config = dict(
    train_examples=39062,
    n_mels=80,
    hidden_act='relu6',
    depths=[9],
    kernel_size=5,
    muon_scale='original',
    learning_rate=0.021,
    orthogonalizer='newton_schulz_5',
    adamw_lr_other_params=0.0011,
    max_steps=7600,
    epochs=24.9,
    warmup_steps=220,
)
Rows from block 2, named by matrix and row number. Each number is 128 + 32 x the weight over its row's rms, rounded and kept within 0 to 255. All counts start at 0. Numbers have three digits each. After the name is the row's rms in percent of the matrix's.
# c10: first pointwise conv (model.blocks.2.c1.0.weight, 128x128x1), inputs 0-127
c10.70 096:101110127060136173136099126124112211153084125118148132150095198130115139101143155113156096131055097116118142152130101190072190190150095165050105116141179105069132118183098152117117147106099154120121121173119126202123111130122109144144139106152099087125144125162229118110141130118109136120124086123040158120141139125155126098062103140127126181134165131135117107173092070141117108110130
c10.71 101:165087133123076122121120139114132107114115140125149105126111115155170139128096164137125130128145133104076166094153140151135187146130116094143088100080116236185172161138075120177113111185148130081098217065150095092143150153104108149104131189104075153128074178162125142121082119148146184127116152105103075105113080159139147090156147104110140088114137112086131122119165148160165061138201
c10.72 102:136110129167091141128218153139116086098172142140121124141140111205090118154093077120056176151099156132115094130096126110112131176132119131131120200132144151125102077151124049145134081135153070125158133114117107099192046154102108130161105100166088124089136116183098152107180128164129113130147165088152121113116103167110079156106164146140197209109145161142148180120109102090103125136132
c10.73 097:164205123098091144122142098146094130107128091116037158133149115174089121143149125192115106150143097155087103110150118091072152145087155117132110154133111162061120066137091147077139109121119066162133173099131166090120165138162143096123158102158156126077137044115154127139157122152146121098158196096177120105146203143131121145093090117151047170130168150158086136147110130137166119170111
c10.74 084:071149096138121150097169137115100117159161150131133163107146173124088139108133129086155106162195152137107143065142187107139117132127105133139098113104146106163130108105134152152143110107143088154119163184104165138122169179101121159201144129138144049046106133144103089122118127078141070161061117119113166068118136193073221160166141160184119077096116114171074101119143138127131101125131
c10.75 084:160145106076189111132117155159100162097118122079112170159133150109182068137146166121098118118106083173098093151160128156114185109084174086135238154137116107155116105098147114096094136098112126160131165144157108160148151128095141200116140123130085085064136110142123171114138105193137095141144133163086076064138090167098112137111194162129114145139140120084072105084105082141143089158109
c10.76 109:074103075156097132165114118147194180206152170126159101123094147098136139135155125160110081076138056074167110141154086177119141107132129173144125139086131109081120117182172070117141126134155110125154133116109059132150126097117157135173102167145126084107180109142078119124093191060102099118123136109100145161089142140127081162156146100113117138085163196094145160106199145130123137135181
c10.77 089:115163136058137124085088129199134091159156086174124127101141096178139083079085142096125108144135068145141119119173149132153117095120143113146096127086093127163154109062131135115167118087152108149199118091122104151114107128173133132144068093145141128136199106158143095175097149122166175168172127179142095150148129071102056079164169145155135122201129105097154082094101118150079165143154
c10.78 085:092130108131159110143101133122151142175072045106218102138143142148094128139118130171148160146100091154089104049084120167132127161188143130155109137158101162104098079172086142106124100115156140213136128172140130043132108180179151163128116136170121114099091141182178102158107141067135093107142112177093124185121094091130122125117136146082115106119147129108105193101158139136093156101108
c10.79 090:126157079117154144210131113139167157137171093068089112165195140156144147118106129188128126149128113098158133103158104126077107167149121117119145196186100181115172114098129116082109167125119083128097109135104171082143119065149082122121112199130139063138099096099134128121198160173152120155112176118132130109143122116150103110125196136116192073154156104132154131081097082095115081113072
c10.80 079:107142127168150166089082044107132157076178121082095127115137149139165097122205115100106132103147152117137178117165147088150154137148105130180207096132115095168105100115146144126111085111132097145170148207096116114150156151127159103119149116072142170105104126124138087169192102133132069129155116138089111144109091081121155122121040129114101085085141126140159107169113195114146171146197
c10.81 087:171120167177133138126125132148143194132138130174113148099108173104148110091135133115181105099114169091128082141163139157133117139193121138065145143083077135131159114149169143105118163145076217112188133102158091194100119116090070089132113103114107101096130107119148154127157121082080144175117101163131177115139111048164118116125117108128128113080246135100145125116156120119074083116101
c10.82 099:123153099102162162161124121193114183134102164143114116123095128174157104159148127165174146190088135152133098159155143136096144108151154116150108163087112115140111108067118099186091081096155168070149121095039151084119083177072132114125150125146167167152102215116083201126161154179093151128149138086116133092098128128109125139108133150127115142159093124150133082090181052121132084104125
c10.83 100:163119147111195132176080162111110119162114097085177181136093153157124143168145134107133111131075101097126138148123140158073151093114087149091157121148146093133092159151100120184088111095115090110174150127207143118179043101129162166091164151113103101117115075171106175129206106114151089095110106158129170134097107108123123158110127156133168152072101114127101126094158120079128214130185
c10.84 101:171132082104109118125101085141148127130081177109132107081091120143186127113144133102114129114155156143120145090131146116114164165058140110145108099112132092118156145123213145147110150130057180120192179088134210103149083150143159127099104117164174133158153121079151143116126175179132195133117058149124157115113110127132100109065126122118166139072191111171158196162070142107131108097095
c10.85 091:171045061166118123194160121178211139074122137132147106126096083104122120106144110115134105183088131101141070103113149068085111171110086145120113161136203093117120082115215139073117089153143118135106121144143139106146131132208138142123139119120111163151133146088102084127080162130191129169146189122102143135131161163113118158160168156124095151119104148089116167114085156101112109129163
c10.86 083:101136138123121070109123103178151085106089091095106151152147167192156131137062131157111161129139114125167096069133123158144125221108143109133122129138118109094123072105087092077137048154110175141107164178109125097123172115111121155123177133099145126117114075119070080161083132096174156148101132152169134118115099147153075145126173130097176121126147112141158137125087154091209217127099
c10.87 102:137121123173083072124131068139119138164161125083125098179129106186115124168104125151128112113153172114118104085126082145165192120110086135094110183128117145103209091153153139124141159132176082168092111112174150122059093123122139123114099173120140099110134115133148139137129043142186158177149070129094147123088122105218137136133156106153099117070083138123134156119182097101129066130069
c10.88 088:157078100113157134222128123099071194097093159227065090130131105103129083122059076123103132149088127150180113141097176157095235153136172157171162147159145159117083097107157071135139132117112098123097160100123126146124102121186113107132107101143121151151145130115111132108084155092150160106059159090135130130113112106156129158156097112112148160128120104098125100139135175134123129175141
c10.89 100:085100157106059139134201134158095130168207146161159115146191084142113128118139190121118115172144140193120157155121145112131171176134126096131141107113094100081162102085102111108097125141146203098122112075190150055088126118140091102097143133136136126126106068121121144169136139117174131151098077131142141108120087106142085133146098178172089109170063102160173128135098139154060092102131
c10.90 097:141099141139112164204121098127083164114165174123115161149104115122098138141110083117100139065082085168200090090077167172165147196146130123105082119144133148129139109122177131146122135160183101100112104138139100041106151194147136094125149147153070153190129120110098143186146151120147140198109115122114119108127115065084157132110104130103112139112118172171064102130120056123077133099130
c10.91 094:108123179063095134124160147181134131183159093148175065171123084124114133134139095115076125147127138144163151138139117138098197127144073130134113176108198134117114117117174081144106083047116095133110086132102143088193096159174091116073158107089151156194105139160080087145087135148161124118097136122132147071139185138095136131078146135157113140126176125172053152106144151130098122177132
c10.92 115:086176138120147164101123123149148142153102148173135113128125111135136104153115141162109105093083084165197165118170139089171090122086126085103126160076094159128206108175133153093108130086126129158145168117125080127087063163154127135193095176130119214113126187111089106141080138094091074164133114097163097069143126126108173128102108142113121137145101150084101158172111168166100068102073
c10.93 095:083085227145146139085156154133098107163203153191082081188162097135145073081156151127134154127121125145123132106131131107119173065136147167103147113155138099121113100162140135154109147089106077115152131101198184103142075120082079097137094114085106142155124158085127176102176160121123159062132145147083097065080121124134136162162161167152170132119085150116128149115121133173126115119165
c10.94 090:132114172164105122159163162138201137099105111119121108122110098133108108182130132129114175127107099117190108104087116053100167093130131113127110081096173151129110114154127111106129161131111232145124136062152076058144110089131031092108093130137094145166099068136191159082152160109129124107141165109164169132145118139126112123150184173106137122151184111179156133135131159184110084143158
c10.95 103:153084195150112125114157147183180166112145121108076149105134080148076118174098122087097110098069119109173108104118156064083077102141156125127140084142132103123124060200138077097095149142155185145122149147070136140159159116152196122135136114087101108128128123119139145129173133130068083118163135069131172130139226143164165156125123188134095135114180130088149137144115139132104091160114
c10.96 102:104108151133125121156115131055177162084130097102110110131105124173099140098144118143144090125142058149139127105121126137095137087141205104089107153110120125149142125126112147139141122132182140097098141091116090144226150120088112149120160139103132185135175105158144091148138148117083136114124142102090172143155133105088073182173105122140142143135118255197119056191129117101104128150195
c10.97 101:094172133153144090124067148092185238119154140142172166181097163141147141107142133117155123122154154130136134103115130133110054135153121098128207107145114102140099135154138162155140082169138080143101126103107116101113125095130119149089145104185122161075112160136060068117171074108098101058122114093091134117165189136098152120083111137178089142174128125142139135174171139180097121107183
c10.98 092:117114102126056142132123088121181114125114117068148135115139166111091126126134122137149159136090113108075128093085113081152110184151193151228127137111103123125137144075107101142152128132129112160087097141115145091165143183119201190079137152165123155112108142104112168121083161140083096124173119073115142151108129049102131172084146132126181130115156092146112189105194103106131121198177
c10.99 109:140128143091176180112136082123170076155090080109156195103144138095151154159083103145116121160138110179152073164168093129134155096099138085138106089112155097113146108178118199127121191076094103117158142148150125139109144168140121163089155105109255127190119134096091128146143094110112183143095103106098130110082138085121095097148085152147135115106138171105126096128177127086139136145089
c10.100 106:211164119150132101158070160129120122118178118162091145109107150133152175127139176115119173115121159144168064129145123126084073123146134105141155054119162101159130086158129142136092146148070209147130135187105122108110089105071125128136119158104084075122123155125125094100118107061151116071142106131112084112156139139161178077184153138162122140147179179181146049112167169105105102111117
c10.101 089:073101171169123074152137169179185129182145098088080168120114129163131118106108139107169145171085166124100147135157121157091112146103175085091118128112153051134139122035143163112103138102135112203118132133131144163103100109129094095112093142128207101167088116140159136121144140160102160176106151106161137099167106076063128124131163082141121121159174107117110095106160179071151178159102
c10.102 091:172095197178107105126094109125135111104200089134095130123167192080100101130091141072151111134149143092110150106107160139128175192164093131203114096098160121144123146138136155174074138141113152125162154127139122108183113161091131147089098076109129130112157135168105140129137093126114134113092142118158171087206113139105123141093121095089125129095054117139169152091217083108183138073167
c10.103 098:150105091102189095132167108162120102096160098110131138120146172087159146128107163134130134109162107108130105137100128123166128158131193174201109142076068120191132110122178091144176102158145193119120171111080163087149079136092163090098130169123169138140122100156138116111125127089108113112103131090152143137140110134139047112063117103141202121114145182118066059170184137131113131195160
c10.104 120:142141050132208161118163144144126121107142098076126114020130154135076141140151158134129132104140178126109098107170108091136097173180063141150080113083106093131124151120100153166095130080150098158133138116129173109150094179175170136144165154117140160124149079082140108179122143100139142172151159121080122133073136148094144111156084090111137161185154132131149106122128198144147178116053
c10.105 100:173131148145142126135154101108155097115137069072144228147138143116108105116145095147136072108145178177152137167090148167148149180084108072169105116091094103093144109111117184098129151101107099108177061096108127115089140189097147178145163145166177086109101180124121102138101097098127182053069133126092131110151104125131107177126158207143142123136092112079148140090127121148147140139160
c10.106 099:149148158110087167169131156195153065109153185135141130148144127137176106136119119157129138145127126162095136135170120114138142114113141097168149103083051126160147108120140107095102088143103084183079124101128138133122107147178129089137093097070100091133131159103169097152132111153163198108084145067109071072156125171144131141106090158092160057125174150123098137121122106255167108126132
c10.107 100:121099144101112154126160125144058098130083090091137110148175169099132135125163113128129104148126137111120080217070138156094069092157143135125131106161124133160151112154082158121157129130122144130187146112118152180186159110128148119102136115079173156090218175194140101154147141107171205152122126100104106075107171123151072107142151094104096167124134096164174124085096037146124130121122
c10.108 092:138134188087137129100097156085150181100171106109129123114151083092100103150127158111173185135156147168144139130091158118137078124128161092162130155127160137113125087113104122177110106122172127170155124101106078120103090154144108199142139101101144102159086044130158107050187187110096155144191066172152134138096123066142128201121142134137106102175125180114136158132113082125075138113183
c10.109 086:103130139169104129132132121086073204121117090140086134146115132135141083133177087104184174102102109192143146097163100136086139111140143140161122144099099092179092168139136181155119101135174178189136114052174103086084195118086151103092173150160139148082150132188065122116130130089186095112116114142164156134099166160082114156140093122162100118101108092178128111109089136140163180100124
c10.110 106:103205199138175136081166139124108113098129072137128178124143195127118123135140094126150156172127165111123121119137154101099142101218081138116159190121099170116095150125121140117149130129160089191068098148089187171174085112127114129065099149095071197109195108114080093166104111096076134119124128128125134124155126102112100121124139153140125107074171132158182081158142154089132156127139
c10.111 099:149085068152120111139208153148117153137162143135112160096126093130177165117215139129143156087136092103062165140186188112080109151119131131203138117130167118172081142149138139099113135124100153142121153049146107071141116113154051111117156130113183105151147127133184140144130102094129149116131126085127131179084130095119092096109127164134156144110170183071051131119089093140097155090145
c10.112 090:093097138164155155123121115121125132119118159143120190111120158134096159098091152101087166118170115107180082116099129116141129069127190130131115134115108117157111125159119117100071111109153112179092087121134129045020158127171144123177179133147145128084150152178168120062148114086075097179132165169134146135113104104174160097134165081224159144061127132114110156127099148137140084130140
c10.113 102:124122121114104104127128116112154135095064068104147117147103133159093108177181151114069093142105105161128070120079093189135127079158140112102142103161125171151163127138120184146198071105139150165085138092126104116119098188132198145103165167106173160135067152129149108164160071150122208112137095149103106137156156109112085076137155158104093101122085122200114089127140180152120128166156
c10.114 092:086096152168113105136076140093127100145133117180109175138110129106160111087136109136122147153127132109157126120160153093128135045159120069108153128169154171124196125148143100177118178161146122096134132095102105152122099114135111186118125151120064101086130127101166153148189072131145135129146050201087153172153123074149165179106141126181079141101088112114078164110155119098212076101136
c10.115 082:120128089207121174140145140099141143107108084098154140155134186085126164139181117116139105155202087138100144144083090122108025176081112148162159122173114143113134132120139055134130087132122085102144132191145120170142137099134056123134131151087138167116126087098170142124092079164092116115050163123131156203137152147106127196123102151136132133076172095156138164162136129096128132131102
c10.116 104:134138112172129106145181108179122220118109071119071126127096138109161095164153143151170105115126152166107104142126110123132112094135152081130136121114177123117111107043142097152143104119151115178169137097138057109125144127177084115109063134084121124138181106113115061098116163096149215181108091125087130115187130081076137136107110142165117113112149172193176124106122060137143146114165
c10.117 106:148134119084136174145094144098140110131073074134115191120097156160122122142158132149159108106090111182035144160128088132120177139120193069041204143121102122098146132143134160096142145097139098125085129124064115181133133122150127190109183106119164123182108109157113123161134208078104142083106102116102156107084145117142163107180112077141139139082116197097150136117156115117111110126129
c10.118 094:131165147130180127107127137127086097138098126148130120225165180181134065111137132126151114156147174172091106142067137118125102134153083104165110187167156125115128126178115076175134108096129115180107150112165206077168115125205124153097149129096122091109096084130114130118118076084125088110087120161166178104105082105130192092119142137102109107106103132123145205116113148110152064152154
c10.119 094:115141089099113114117173135107110159078116055124134155129165132174161098089134130197123069137127175176170083178054135138124145118158070115124097125118163135139121137176127107127111225145096074178168144145164096120156170110117162087104152157099145127098117071135091092100081162128082115137129106104165148212136165122165135140107125190102164130132110146135162083113113150104120084075130